{"crop_scale_min": 0.8, "encoder_activation": "squared_relu", "encoder_layer_scale_init": 0.01, "encoder_moe_every": 1, "encoder_expert_mlp_ratio": 0.5, "encoder_shared_expert": true, "max_steps": 6300, "epochs": 1.4}
Rows from expert 3 of block 3 of the encoder, named by matrix and row number. Rows with one number belong to one neuron. Each number is 500 + 40 x the weight over its row's rms, rounded and kept within 0 to 999. All counts start at 0. Numbers have three digits each. After the name is the row's rms in percent of the matrix's.
# up: expert up (encoder.blocks.3.mlp.up, 8x64x128), inputs 64-127
# down: expert down (encoder.blocks.3.mlp.down, 8x128x64, transposed), outputs 64-127
up.15 129:563572550514522499547460558457488529515467488464532518532446458484465549497500453490531512504493503499592504524439457535523530485479528449424492591459490494482503476443437473538540460447575493
up.16 095:544530432516464505501500513495485491530428520513469447509493492524510464467511426475452500504429453450530474439482519478583424472490505525519509440579525447505539507467472507504484498460524529
up.17 048:436524508448455489498555536522512529467507458498464529459502484532522491556531323493447482492516589481531503450509557457542548467489496518524498519516497438484521508521462480541515469560479539
up.18 134:487451502474495534535518498480494480617501523432501482533532500538433487472480524493521540470505441543479523514550491567495517493475435484556509501495487483476392490440594594485533534458589432
up.19 062:549479592529529509464521525425521459419529479571400486490580504507461465455523418491545508444573507531505450465483488490458468526476512473512394497475522493497535429518483605568480500476440540
up.20 038:517583566543498428484492506563456493470516444554515481535462472533551579476488472499475467559508523529585560489465554539371561506555487509496515505528470437490512490552639551488546482452482493
up.21 069:570474500440530550453553521571471468546477444495394500521481510529472553531564495528607493495516509465539495508502450539492491467484532494505518463476538435458510391564545483510528510492541506
up.22 064:491487496503530501560513520435534495545479437459451501472466578521541437505503423455508526485525421436485531416529517513530527411471551536486539447531517442508516552559565425477538473465497448
up.23 101:513546475473462493494555488458517449471527466506415460484460494455559479489481467486438481464498494524455479460564420524445474463506420498511443539572610594485538499473506450517520479483505457
up.24 116:555452449508483491441542533498478503515461568524449486473490506449466497479515425464506485566485475575433494554481550569495495494455473501558515588482567445500481429442454439469479451522577436
up.25 039:527508474476444609462572542560417425492529479535544521454549495514508537456520515522451491499463541508558482461510505483566507531430438521483534502534534462466528512510531401565524548475563501
up.26 051:532463523504535533493506558527503464522422527540572521512431497520517495529485482469568449551533489513604537495529555504492513487539470510450502541557474533504461588498514447511604501518438427
up.27 051:512517472541463476485475499561495478549537521515456467560536489512597537481526504452563492469423467484567495499572534497519514581527477510551557445533472476394551501494424551541512462492468442
up.28 097:442439474436460534507486461525450468512441530449493509536440485484513456517506467461542497536424473503550455418417506553537390533537477484487588459515459510550477489483493522480535443507419488
up.29 136:559499547534461484428517464490443499545495559535430492541527521486489449508509417561520419496517484432409511520553466469558475548534511562529484487507594552468460470523477478480510513545490479
up.30 107:488463455604517461426570518480479415551470531499452540508472500556416533530475414511498522498527492568432527522497527430475490460551484562498488569534446402459522525487487452529453464478495524
up.31 039:502517539544527574454534566493466498530455445536505429498495580414512496564477514442573481517525494518516535482549560564500547491454529528480531548546488492438468556497581455483453529538522456
up.32 135:576466468413387544569518471532480488513521487477469518544483504513522434501473609476521464504457558466435519483510469415480447494473482503478588462533483426530518473520542530513468434528468496
up.33 031:502529508519542501561586475522440468487467485500532498544528528477471469476468526545486512475454486562479458519613470457468530369481502428470438470529500442478505456484499533446525495557475532
up.34 126:471486453434498593531533463543440525511525581477561546518490533449481437522497553473461522482542509495455507480525545481552456537509476530482536487468443505552555519521557509524523485524495469
up.35 104:493518536514562560504547499528462519521467556450478479518523473484538528556588508545531493471499444493409537455474539501513618513536590515500471487487530512490510443529477391490498462519484460
up.36 089:501492585530550467490572507510462509546483580470517480522476469479514543482468504542512507488498488511585481513525484484478503518474469556504573503424431514505493491526544490528620435450540508
up.37 110:506390473498518529452470484435499493468523472503477460448465540508501533506557483569472526423497510483574424551491450570518500477500483496460419487492444441441465510488534499535507518459518549
up.38 050:455482512545490522410562470532490462472455586488457507536458591479490489492406502556498494503497425466473486457551530558406532462458498523423548450506478473522505525493481548458518499486513427
up.39 089:482460516445502380443483503458528550482450475492528480540513532413523527524482403498580487493480484510552481480448475436532446536459510498500513484471477472477489496539532487458486479542436514
up.40 110:462509501480539455466545472501518538479544491505499575521507517507572486477504547533529490492479546422534519486516467525578396477473435521548470525498474496489461442546504534544459491479476525
up.41 082:527480555547450447511474485511427503529451486553498461514580542472573427498557561526533525565441450422563458455549468533540526511548542441569520441514545481545453559557453503506478522547542534
up.42 076:597505512481581448535476467568448491513497494508507407478456451474519502536530521412501469478493455494511450476585547474478528522490564552484535419469463558521508499445561519479483461490544420
up.43 172:535487439502472590524471501588543512500457471524535531574559516540443471460552534532509462477493491439446492517552404577570491494483508480447539512526474467447513471517516596543548470523513497
up.44 081:580591481550457488525452428540457523550544496480511486527466543516503507506451425492510510525545435491507477525493523500451435518480474511510510508491476489507430473596480531554426498499483549
up.45 100:517522485494524444472481455457425463530558433467493540501510529505446459532491572425526472466530511468595471499526522438506492465543464495520457490419506564530464493422463460498522506450522542
up.46 088:501552523494476549513513491472416525482479500499489418452464457543465570517470483530426493498493469515559492538549504485487480493495451502497492566535445448546556498471565581523480419503468512
up.47 145:504444446522557479512490476516555509412459472524560531547532436512491452501563521509483519608552450469455513512418561489538472503515525519466485562474557433443475532505420505451518574515483472
up.48 089:480451460457483547535530543461533544536495496498440550463556485567466526509480483502540431485512518487523498491536537439479460445456492454454520509515501525589526531456555515466489506454473468
up.49 092:563466532468426486401487534510576468449484536447485484480493439478459518495508543535486552462534492404580502461497475542471475532478389545491542492526468466474461541524515438488562425540480516
up.50 095:526535475527494522439449547515477548454467555558521515584531466517445491575562603504495482450470518504541555444507493533540431484475493555534486454547436517545499485511441484549584503475462502
up.51 115:482483479479535554492487532531514474455474473441511580412497476497496483445440497459446443498465488455540505502538502528549483457526480479468499610527533392495494498454469493522480549529574483
up.52 037:498469487519482471467578505478478490514506505538485469598566488476551496508540510508521402457492467538490522422423519526520393517479567433500519559452511442523503527512572514554481472506523470
up.53 041:517480539513444496487516499489474498552479547489468478524496548457503487599452528557451474500466505475492456435589502548434502518500490397482516538475505458562455522524510567510466452533548484
up.54 114:527538541534491499494481467486528525476464528453495464579530508517483474461500473448485493535578461458585549593509514529522487448444482503516459524459510464469513482460539529501495565495521542
up.55 077:575547528526506486468481527396453556465470494457506559488463490485490522551504522560481527549472510474551553459487469546446481496490547565527553501494488508478514489585535484477545505479526533
up.56 103:505509498509453453540494534456436502479510486490490470458408503556459545532522551418535436571561550509562462456458527512593465507502514546573504473549519512534485501472575475452551466501450478
up.57 093:479509528497477553466529529485499504494513552522509541488557539447527521461502478513478438432455581445518503435495486427483525511550466480535518419493500516491518466519465503531497480536515436
up.58 113:545486442440529544488593559432501475495547484479501515534491523520453508512501542532490463510435523499569504530467523366445413460475547533495479490530548538482547533582473592524493570527442579
up.59 051:558472531556503495536505536473528520446486472467525504494486623489483501481501479494515563462511486525551587549447560494454462491494489495551513496438506476542482515535535447496566521508490570
up.60 061:501466532520563531543600515511439499440518480518467496467469462513503487460529502429504471501402503482466540407520516479517456446569459470475412491459521470498532497486393469478484575479570455
down.15 115:501504504489506496543421509624556555580470588473484498561568540487542504527478532526571469585483480488454536473555476508423496486521458499564543505446555502562466507576546501532485489508519467
down.16 086:484472542500540504473538600451458442487454503459521525514538591403447467452510456431546500519488466488527438542564465507522460497509554470449468470480487422479497505440468542487476533449566524
down.17 059:489497588432475569563480457542463515512519554520518422482484557491479501517506609497501473452534529508488522607518445483508491531468547522524554495500463546537515470508516498515523558521508472
down.18 126:506504478501446575545543552547501443460527496542511515516459528511513539512511469594418444556551472472410526492552521374489541538540524431478550471535477429466463527521510526592559545517450529
down.19 068:445480481442522522477511530482523580505461468575504513511493529451529467543486514486556465451540595557560628469474554485551540567498517514466498474452547459463506494435485447495567492483467482
down.20 055:526466517451488494459534495532582508511506499503527546482457506447469517423514489454478495468546462462550523584491494518537521494501452492461515550485477440451477551594529501424448518484526527
down.21 081:529507603548462538474467436555502512518493538517517500507453466450550499499461544449534482530498473605517517513416577528500421540491529497513538440507436462461417442467461547491426550549484517
down.22 072:532526504493546487513472478501515531482491488581563550479502477474427511546469595484474504481527484498470552498535513514555491482501454488495595485432537415506451501555475528498556535565486508
down.23 093:460514517501513511534520538472514543499512507480458501480479483505454439439518478539559525525513526427561466447474529488427547432479468471437555453477425426472476495540467590449499510554507534
down.24 142:479512521478422414528474470521563456538533423495481499482523545442520596439553464513482440531475517419597539460516430487512509485490469538502531506526492476555484510453498499489555491473509526
down.25 054:572493515466501462519470527562469456523462501486520446482480513528542477536491525502520515498526519456516455477492417448480530482444479494537480481522570481559437564534549525542512475497486489
down.26 060:432477533549453480468460510475471520538559487441481398478518446520516574480443557498510468525474484497510496436441450465551473595530540493497505511481506492535516487492459536432479497492544496
down.27 064:494535399515450496511511509489587452520413501510485473510554533510512494469518574590586529487515486487530541521495448555532528538436542520505590490495446463434455520516509477562486527498449463
down.28 090:496477461559471526541532557424545558464492510521464491529533523525598476557445484452477470539446530523473500520511492485459483501495453521488400500483512495551507495509501492495456528481491443
down.29 130:407521523477506515496472425524534514503567445537529489458493442446508472393529494481415549591490500519590526453498513476534499522498555565473535534535527518508479529544546417497467476510511541
down.30 117:463516550516532525511397484507581536531507493563472550524481501527535484477485553495523442501476497468563444454506461492504547523473472534555518542472500452515518437490474578455483492493452460
down.31 051:473461598457533522479521536432454457470467451506460541519507566451501481577507453499516488468536508481458457532503480525454526519504582503496573528430547523459561454538528446483448472550481424
down.32 156:515509497445515527508551532574566493522513489444560478467483482492489453453474485607466495533484462501389437511526522490469502479492419410575540517548479589516437528585545475521508534515519520
down.33 053:530523479559511526476585507547455544544528532476497543468557428455543493508464536534522543519490575464542468457440518483437524540434526520510522527501432501542514467553499489448479514459498528
down.34 129:524480497460517460509526442557565515504540527420447437485444482485560483447519488552480534549490497583456469557525476510474491525481479462608483483509517542490470498510517499535445444525561519
down.35 101:541508547542445490514549469500561490532536497527491508462576520508466520524469518488577534528522507583494511432382474514521468496489440414575471467528515529597436539526418515486532514628526506
down.36 093:458525533472494501528527471524432530524459496583492494468558533473514401527414470467492490529442515548465455381601503509443531466502492494511548529554457609526457452433487529524497441524500489
down.37 101:483497574549512509466501443492573573544513521499483477526488482505514603490421519494493494438543546436424489469557487456485497456558482514559527534573542437415522423497471504428503522437525563
down.38 060:549516448504499476497449504413457475523527487418465536513535475477465556577461537445529498509546469592483525435528493512512539515549553466510505523409497436487535519533518506482514505511509524
down.39 095:494528549490521512445593486547500508437497486456480534456398508502527490470541489490520581591437456474565572497497529470480478476490435528515479537475545467509513565515551466537584530494450482
down.40 117:432505469420477514510504540474506447526540491493476475499512473491485487546471438527392460430527481603510494542494638454515490546540526567487488483497507493479519513566577483516417485487542518
down.41 069:494481531444501458495447527507489473485517528516466518477467542510563477452506468557573476500531525468619511505551453452542515505526513482509520516470546497552482388485498387560552509527502582
down.42 099:455472489500496519489503498424511476484507490483495475433483506509477544531498496490482499567517496521619457548480465500536583535517500524504490479494468414554532498545521511616466535565515506
down.43 158:513500494530542491528528508446506521477435501557515554531528473474474515561478557478525537468464524532331535458586520525422506501519522450531510548518493511501489365552522560449481492485503496
down.44 090:494547532432535657470474568460461431490461438436511505456443497468507426490475483450528540523493511436538567442418565478477472515544479518443446444485480467421481427481469490479447442503526463
down.45 108:557499473408482476490463482510486508461522498434496538431388518494566436479503448565479500469508472590410501511532472461472465538553471520444505526509473527520497521518492417387509506481509474
down.46 078:507488465457575545510511480422508484452561484482502513531566486522532553590519460498503513469508473481446491427479419499511575479559410557485489581516471512483509444502565564519500549503483461
down.47 127:550480542499504522502489492478528511497476466501497525508497533501495539543456547496543524481496457445508558542458493611419510530476557504508465489483437505520480452507502536412502462372537539
down.48 085:485521511509526568508494484485493555561554520545475534561473489460486456511551497428443490446555453514455459533475501486493470548483416517474481431439481489458526529423499518560559511485465487
down.49 097:534497497498495506556479498462527511457594440576515521481536476525477528527539509486534441551514534519478516481490423521491582447476496525517517475575515587499498477536524538439482496443470471
down.50 103:542488493489511506516501538516429486449503492444498518485485520499468457543549484470506531607517482559495495578519482486521487466503479474491419573386520482547519473472501461478460412452526449
down.51 115:482497482576467451556483493463491487516583527474529483497512494496502535572564525529421490546492483475553425528476608461509398501545544513458437445524469460491543514510516527480472518457561511
down.52 054:474492540505515518496446549527506435532565477477504492492513468503447440523488508451512493476481520512537510588489525489561578548540506439477566493566451497535520562579517487443502448490504547
down.53 062:549478568521476545535434422520418555533536515525519474526438528478463483446485502526572536525552448515547510395478521493504509551528525528563549435477518485434556484483566472529479498474550474
down.54 103:503487473523477485489595561536514440551463468571499492509519509563544477532495597486580488523515525435445475439491528495451524485534490460552511482546533508503515479518514471594505608491493515
down.55 083:569496459529456462508565471551488537444468468539485519494518468511430475495502509467522542469480505498482486504457479493548512443487469487446576477503492486514510432442494413438585525466453517
down.56 100:525511462536578434476464536497498488488462548471509558552567517513568487455498483605524518504441518492529608508553492537504496443515433534422539522523505526483552465492538476453514545430517471
down.57 086:507467445499524506464414483561532475509487488454465482454485506453444505603494437513512534504600497466547492454479492535449489451526479428652553487506510515547485467516530428520494522513467526
down.58 101:517489495528458449476454448526536487549530465499514457474485507530476568489527519541492528537475463520557491547472487509572444515508514405422415485505491428486462518463486421459510440514470471
down.59 058:515485538506474506509414537536488464526547526527496465566480505523607554481439515503563480489504534492543506490419510539524435572452535493517520503493518447443462491506482520486454497525471494
down.60 062:517515497479537436511430472584447486496441534474529520514542525490543500565525482490459502553498517559552486592459496510431591471460546526570495471517536512470533499531509446564578518523540455